{
  "dataset": "made-up waving flags",
  "image_size": 32,
  "crop_scale_min": 1,
  "bottleneck": "vq",
  "encoder_stem": "deep",
  "muon_scale": "match_rms_adamw",
  "nesterov": false,
  "lr_schedule": "step",
  "weight_decay": 0.5
}
Rows from block 7 of the encoder, named by matrix and row number. Each number is 50 + 10 x the weight over its row's rms, rounded and kept within 0 to 99. All counts start at 0. After the name is the row's rms in percent of the matrix's.
# convs2: project pointwise conv (encoder.blocks.7.convs.2.weight, 80x480x1x1), inputs 96-191
convs2.27 100:38 57 46 65 51 58 29 71 47 49 38 52 40 67 32 38 50 58 43 37 37 42 62 60 39 62 25 48 51 51 59 54 42 49 37 54 51 56 46 47 52 58 50 55 53 51 54 44 37 34 51 49 51 30 48 63 52 54 53 45 46 59 51 58 55 52 61 46 59 50 41 54 44 42 49 42 50 50 63 52 42 66 47 50 47 52 46 61 43 51 41 42 35 59 28 42
convs2.28 103:51 55 47 51 43 53 27 44 52 56 49 62 59 49 29 37 54 36 54 54 46 50 51 37 53 57 50 50 61 46 37 59 41 18 32 57 58 64 46 57 48 49 45 53 65 52 51 49 62 56 46 65 59 61 46 59 52 67 64 46 57 35 38 60 45 65 69 58 47 51 46 50 59 44 50 52 51 45 56 74 56 51 27 54 50 56 51 41 58 63 36 51 73 67 64 57
convs2.29 103:57 47 41 45 66 35 48 45 58 49 52 41 59 46 53 51 36 41 46 44 67 54 37 48 58 40 74 58 36 56 52 50 48 44 30 46 43 45 45 55 37 47 51 43 53 53 50 52 58 56 53 44 41 13 49 61 69 59 60 48 71 35 51 52 51 49 58 48 57 48 53 51 47 47 40 41 52 52 51 43 58 35 49 41 48 43 50 72 52 51 36 40 40 54 48 33
convs2.30 099:57 44 48 28 43 29 52 54 44 49 59 57 51 68 63 51 57 51 63 61 50 50 51 43 39 51 58 49 25 44 43 54 53 33 58 56 70 45 52 46 44 53 28 45 49 41 49 49 68 55 50 52 43 48 47 36 38 60 81 47 34 39 42 54 52 63 54 55 21 46 50 63 43 45 65 47 53 61 38 62 49 57 29 53 53 53 54 46 54 48 46 54 46 46 39 44
convs2.31 101:64 41 51 29 53 29 42 50 36 52 56 40 61 59 62 46 62 54 61 54 54 39 44 50 46 35 65 49 51 57 61 49 53 50 60 50 46 50 49 57 54 60 48 57 49 44 53 49 40 55 56 59 44 71 65 44 46 52 38 61 40 54 41 71 51 42 46 45 51 66 43 43 47 43 54 43 59 52 56 42 63 51 50 46 56 58 54 45 65 41 60 45 35 62 57 38
convs2.32 096:70 51 53 62 45 34 64 61 62 67 50 38 50 61 43 56 62 49 53 25 45 41 57 32 49 39 69 53 56 59 49 39 48 38 52 50 60 49 60 46 45 63 57 55 43 37 51 44 43 43 46 53 45 47 59 63 46 54 48 32 33 53 56 68 42 45 69 50 20 41 53 39 44 33 37 53 62 50 41 31 49 47 48 40 41 53 47 55 42 57 55 49 14 64 68 63
convs2.33 100:58 55 51 71 41 53 60 54 46 34 56 54 49 62 63 56 52 38 53 51 53 57 47 55 56 42 44 58 26 46 39 34 65 53 46 46 52 61 56 53 38 51 42 44 56 61 51 54 53 60 49 46 59 50 34 35 32 51 43 69 46 54 51 57 42 54 47 53 55 49 39 57 45 40 37 48 62 41 38 40 49 34 49 40 34 57 53 41 51 43 32 48 51 39 41 53
convs2.34 102:53 41 58 59 47 56 65 59 33 57 43 45 60 43 49 58 50 38 46 69 37 42 51 46 47 46 36 52 35 57 52 58 56 42 57 50 43 50 48 47 45 58 57 58 49 42 47 41 57 39 35 37 54 52 69 70 48 57 47 39 45 42 59 41 43 45 43 59 63 54 69 48 48 32 46 44 47 48 44 58 41 56 64 49 55 52 53 42 52 50 49 53 44 35 27 37
convs2.35 100:49 48 56 53 38 57 45 39 52 54 41 54 45 52 30 53 56 60 49 36 21 43 49 57 39 51 50 44 23 28 58 57 62 41 44 50 38 37 38 38 45 56 48 56 46 42 44 43 45 50 54 48 47 14 54 46 57 57 59 53 39 23 79 50 50 54 53 53 45 40 51 47 41 62 54 51 45 50 45 35 54 63 42 45 49 43 52 39 54 42 48 40 48 32 35 33
convs2.36 096:50 48 54 49 64 49 35 54 51 57 46 46 47 49 51 39 51 49 59 53 52 42 53 57 34 59 59 70 75 65 52 56 45 54 51 52 53 60 72 48 56 50 41 50 41 48 51 55 55 41 51 49 38 55 52 46 49 57 63 53 28 70 39 50 50 32 54 46 43 61 59 41 53 46 66 46 54 46 47 49 46 38 44 43 48 54 45 55 48 61 65 48 61 61 62 38
convs2.37 102:36 61 49 52 49 51 57 41 62 47 49 37 59 48 38 37 47 41 47 52 60 52 55 52 46 40 19 41 30 45 41 40 58 78 54 50 53 56 55 49 53 49 54 63 50 57 45 50 70 50 44 51 52 51 53 51 47 55 46 28 66 27 64 58 48 46 56 62 34 36 49 55 45 55 49 57 61 38 41 42 50 56 48 65 63 35 37 55 43 49 39 44 50 53 11 35
convs2.38 094:43 45 58 61 66 59 55 53 41 52 43 48 58 50 54 44 49 53 60 53 44 47 54 60 57 53 10 51 07 66 60 70 34 59 37 52 67 44 53 51 42 28 52 47 50 49 49 50 53 43 68 45 44 60 47 51 55 56 52 53 56 20 73 48 52 52 51 51 37 44 51 59 43 63 41 50 41 39 58 35 42 40 60 47 36 56 48 46 43 42 25 59 51 83 38 40
convs2.39 098:44 61 63 55 40 59 70 64 42 39 44 58 39 27 57 48 47 53 41 58 35 41 37 45 44 54 47 52 31 21 45 45 49 49 80 45 46 55 48 38 48 59 38 62 54 54 54 52 55 56 68 43 35 69 51 38 48 38 23 52 38 67 49 53 34 37 45 58 43 41 50 59 62 52 29 59 52 51 53 45 38 63 56 44 58 48 46 54 51 52 39 32 56 35 51 36
convs2.40 097:60 57 45 57 43 51 66 50 39 55 54 59 52 33 38 50 50 42 42 50 48 43 50 46 40 57 46 48 63 62 52 64 39 39 61 58 47 38 62 41 56 71 53 52 57 38 42 42 39 44 44 44 54 75 32 41 52 45 35 61 43 53 22 45 50 41 50 41 45 50 52 64 56 35 60 41 62 50 43 77 37 52 57 51 64 56 50 69 65 38 48 38 74 55 45 58
convs2.41 106:45 55 48 32 50 47 43 43 54 41 62 62 37 42 43 59 55 46 56 50 44 51 39 59 46 48 45 38 63 43 35 50 50 40 55 59 37 45 56 45 66 57 52 44 44 39 50 52 59 55 62 56 54 63 49 74 51 49 52 70 36 59 59 55 52 49 55 56 85 44 53 46 53 37 42 60 45 43 52 58 45 44 56 45 47 53 50 48 51 45 44 45 65 37 57 66
convs2.42 098:39 54 58 50 48 40 43 50 46 31 62 55 50 68 65 53 58 65 71 55 40 38 48 41 61 47 42 46 55 37 47 27 56 59 51 63 63 55 62 52 55 60 54 75 69 45 53 35 67 50 51 51 53 58 38 49 45 52 59 47 52 74 52 61 37 54 38 54 57 59 49 39 49 62 56 45 57 39 33 62 57 46 40 44 46 59 48 63 51 38 45 45 51 53 50 57
convs2.43 105:55 44 48 42 43 62 45 27 56 51 48 51 30 50 44 55 46 56 60 61 54 52 55 47 54 66 50 37 89 45 47 41 48 62 62 59 65 49 56 50 48 56 54 46 54 53 51 56 52 55 49 47 59 52 51 64 49 56 51 49 60 81 60 64 52 61 57 49 39 48 54 56 53 56 59 59 49 57 46 63 46 33 35 44 48 48 51 54 63 52 53 48 55 48 78 62
convs2.44 099:77 87 51 43 47 52 66 64 63 46 51 33 51 39 47 47 58 66 73 48 34 47 60 40 51 60 49 53 84 47 36 62 43 49 57 64 52 54 38 44 51 52 41 69 41 39 51 42 42 48 39 54 32 48 54 50 54 40 41 33 40 31 51 63 59 41 55 52 48 44 60 56 55 49 56 68 57 44 41 49 47 51 41 49 47 59 50 68 56 54 46 42 47 62 67 62
convs2.45 096:51 41 42 47 63 39 42 31 64 60 54 56 59 50 38 38 47 48 53 43 62 45 56 58 38 48 71 49 62 45 49 57 54 36 45 49 49 50 32 53 42 32 56 38 56 54 54 60 50 55 48 52 50 40 52 67 50 63 70 57 57 62 46 22 50 78 63 55 48 46 53 56 56 46 52 52 53 46 58 51 57 51 39 51 36 52 48 30 43 41 24 50 28 35 44 27
convs2.46 099:58 50 54 41 61 63 50 69 44 69 49 46 43 48 56 64 54 56 41 55 39 48 56 52 58 60 56 52 54 48 64 74 80 47 63 59 63 58 61 37 46 70 53 64 57 57 49 43 50 54 60 60 56 68 43 60 49 61 60 44 53 52 49 44 42 49 51 47 34 45 43 50 55 52 67 46 51 45 47 53 59 52 37 55 44 60 35 51 42 54 51 57 46 47 48 57
convs2.47 096:66 47 36 45 45 58 54 61 34 50 43 54 46 45 40 49 55 54 50 37 63 55 51 47 49 60 68 44 50 35 63 65 56 50 55 47 45 44 58 57 41 41 46 58 51 50 44 45 53 39 47 50 29 32 44 54 52 61 55 45 49 53 75 58 39 45 49 58 73 58 51 52 45 51 59 41 46 39 65 55 66 60 31 55 41 49 55 51 49 48 58 45 38 44 24 39
convs2.48 097:27 50 49 52 56 73 44 46 40 53 40 53 37 45 49 62 55 45 53 64 45 43 46 61 63 48 07 44 41 37 42 44 58 46 32 54 41 54 47 42 40 42 47 44 40 35 47 56 61 48 46 46 54 49 52 68 27 36 42 61 45 54 47 63 37 41 57 48 61 37 46 47 47 57 44 54 57 40 45 42 43 53 68 56 55 50 57 58 41 49 55 56 57 47 40 62
convs2.49 100:52 34 49 54 55 61 58 44 43 55 47 49 57 46 72 53 60 55 62 27 35 37 63 32 65 49 50 46 77 58 45 39 54 55 48 47 64 75 65 49 52 65 47 44 62 38 54 38 46 55 59 46 47 43 41 59 62 61 55 41 46 46 63 34 44 35 52 55 43 53 46 54 43 67 62 40 42 53 59 46 52 52 37 52 43 59 54 52 54 48 61 51 45 57 57 57
convs2.50 101:48 61 48 47 53 35 62 50 51 53 61 69 41 60 51 51 52 53 65 33 39 47 56 53 55 56 60 50 49 46 41 46 71 58 51 55 45 52 70 44 55 44 46 60 54 57 49 51 54 46 48 49 63 05 50 37 48 36 50 50 53 35 39 41 51 54 54 53 43 62 60 66 68 58 59 43 40 56 60 41 60 63 47 59 68 45 50 43 52 48 33 47 29 55 47 27
convs2.51 098:49 44 53 34 39 53 65 32 59 48 45 52 47 63 62 51 46 50 59 65 45 45 44 41 55 62 59 48 36 46 39 59 57 44 44 55 60 56 34 37 47 54 54 55 46 45 48 44 45 50 51 54 45 49 57 67 52 39 51 48 51 36 71 39 46 22 60 51 79 52 56 48 49 41 52 55 41 43 42 39 48 37 62 58 53 53 51 48 36 41 45 60 55 57 50 28
convs2.52 098:47 47 51 39 51 44 49 34 62 45 48 46 45 55 61 53 60 45 66 57 56 55 46 47 44 55 54 49 46 43 34 38 49 50 55 59 64 59 46 56 51 52 52 42 54 59 48 52 64 42 59 46 50 51 50 65 43 49 61 45 65 38 63 46 49 46 70 55 61 44 63 42 56 52 43 52 54 51 54 48 52 44 57 64 55 59 46 44 55 51 47 41 51 60 50 36
convs2.53 099:27 68 56 53 49 38 62 69 52 53 64 56 55 43 35 52 47 62 46 47 48 58 59 53 59 44 42 72 44 43 46 70 51 59 28 62 49 44 59 50 50 65 43 61 50 49 47 50 64 66 49 64 46 54 47 48 39 55 39 38 67 53 63 58 54 70 51 49 66 54 52 43 63 63 47 54 49 49 68 34 54 61 56 52 50 48 48 54 51 46 34 51 32 45 74 56
convs2.54 099:43 52 39 57 49 26 51 46 45 46 47 44 55 25 53 46 51 44 49 55 56 53 45 48 56 38 30 54 30 60 54 52 54 43 57 57 50 50 41 50 38 51 44 42 53 42 45 47 56 54 58 46 52 47 45 60 55 46 53 48 32 34 47 52 44 74 45 55 54 42 56 49 50 35 32 38 64 44 57 56 40 40 62 57 44 54 52 53 50 51 50 39 62 36 40 38
convs2.55 102:61 43 50 45 44 35 55 54 53 51 52 53 55 70 59 49 60 43 48 52 64 67 50 46 39 39 73 60 60 40 48 57 65 39 50 48 25 43 57 45 52 38 47 54 53 48 53 55 36 55 65 61 61 66 36 41 61 42 34 67 75 43 36 55 56 40 46 43 26 45 47 44 50 56 57 50 46 56 56 60 55 52 49 35 61 42 59 58 51 56 68 59 63 44 62 35
convs2.56 095:44 52 52 66 50 65 49 57 45 53 56 58 46 76 45 51 55 45 38 82 46 47 54 42 51 53 31 49 76 69 72 32 30 33 42 60 44 43 57 38 52 48 56 45 44 51 46 43 27 60 46 54 63 50 45 34 34 46 39 58 44 66 34 55 54 36 45 49 51 40 46 63 55 57 49 50 50 53 52 55 45 53 45 64 60 61 56 36 48 49 57 51 57 59 47 44
convs2.57 097:57 67 49 49 38 59 37 54 59 55 53 55 47 49 60 44 44 49 36 44 43 57 46 49 65 53 57 50 17 45 55 48 63 47 53 48 53 43 51 57 48 38 41 52 48 51 47 49 49 51 49 45 52 62 41 54 38 47 48 46 56 66 62 41 44 76 55 51 70 50 46 52 54 41 52 37 48 37 65 54 49 51 55 47 45 47 43 46 39 53 38 55 48 47 52 42
convs2.58 099:66 46 46 50 56 32 39 46 48 40 46 53 60 35 41 60 50 55 48 50 46 52 46 44 44 43 53 32 41 60 50 58 63 66 65 48 59 67 42 55 65 46 55 57 40 57 46 49 54 68 51 45 42 29 39 52 40 47 46 49 62 37 43 38 52 37 42 48 65 62 54 57 57 71 47 48 47 54 61 47 58 42 52 56 52 54 48 37 42 57 43 51 33 58 80 31
convs2.59 100:48 33 54 41 47 57 59 61 41 50 60 53 38 52 66 49 48 53 46 82 55 31 49 41 46 51 64 50 71 56 44 46 52 54 57 56 25 50 47 49 52 55 45 39 66 44 49 51 40 47 50 44 36 61 49 32 51 46 39 55 51 28 34 52 52 57 32 50 65 47 56 45 52 39 54 62 43 53 28 66 43 35 59 58 56 46 53 54 44 41 62 47 62 51 54 38
convs2.60 093:49 41 44 41 53 28 51 64 53 57 51 54 47 56 37 44 49 39 53 45 56 65 67 57 41 47 52 45 70 61 52 51 62 41 53 56 47 42 61 49 47 41 51 38 57 58 56 51 44 46 56 58 54 18 65 38 65 51 43 44 36 56 65 45 69 39 58 48 35 60 54 48 56 37 75 58 49 49 54 38 55 68 52 39 39 45 56 54 57 51 46 44 30 62 38 45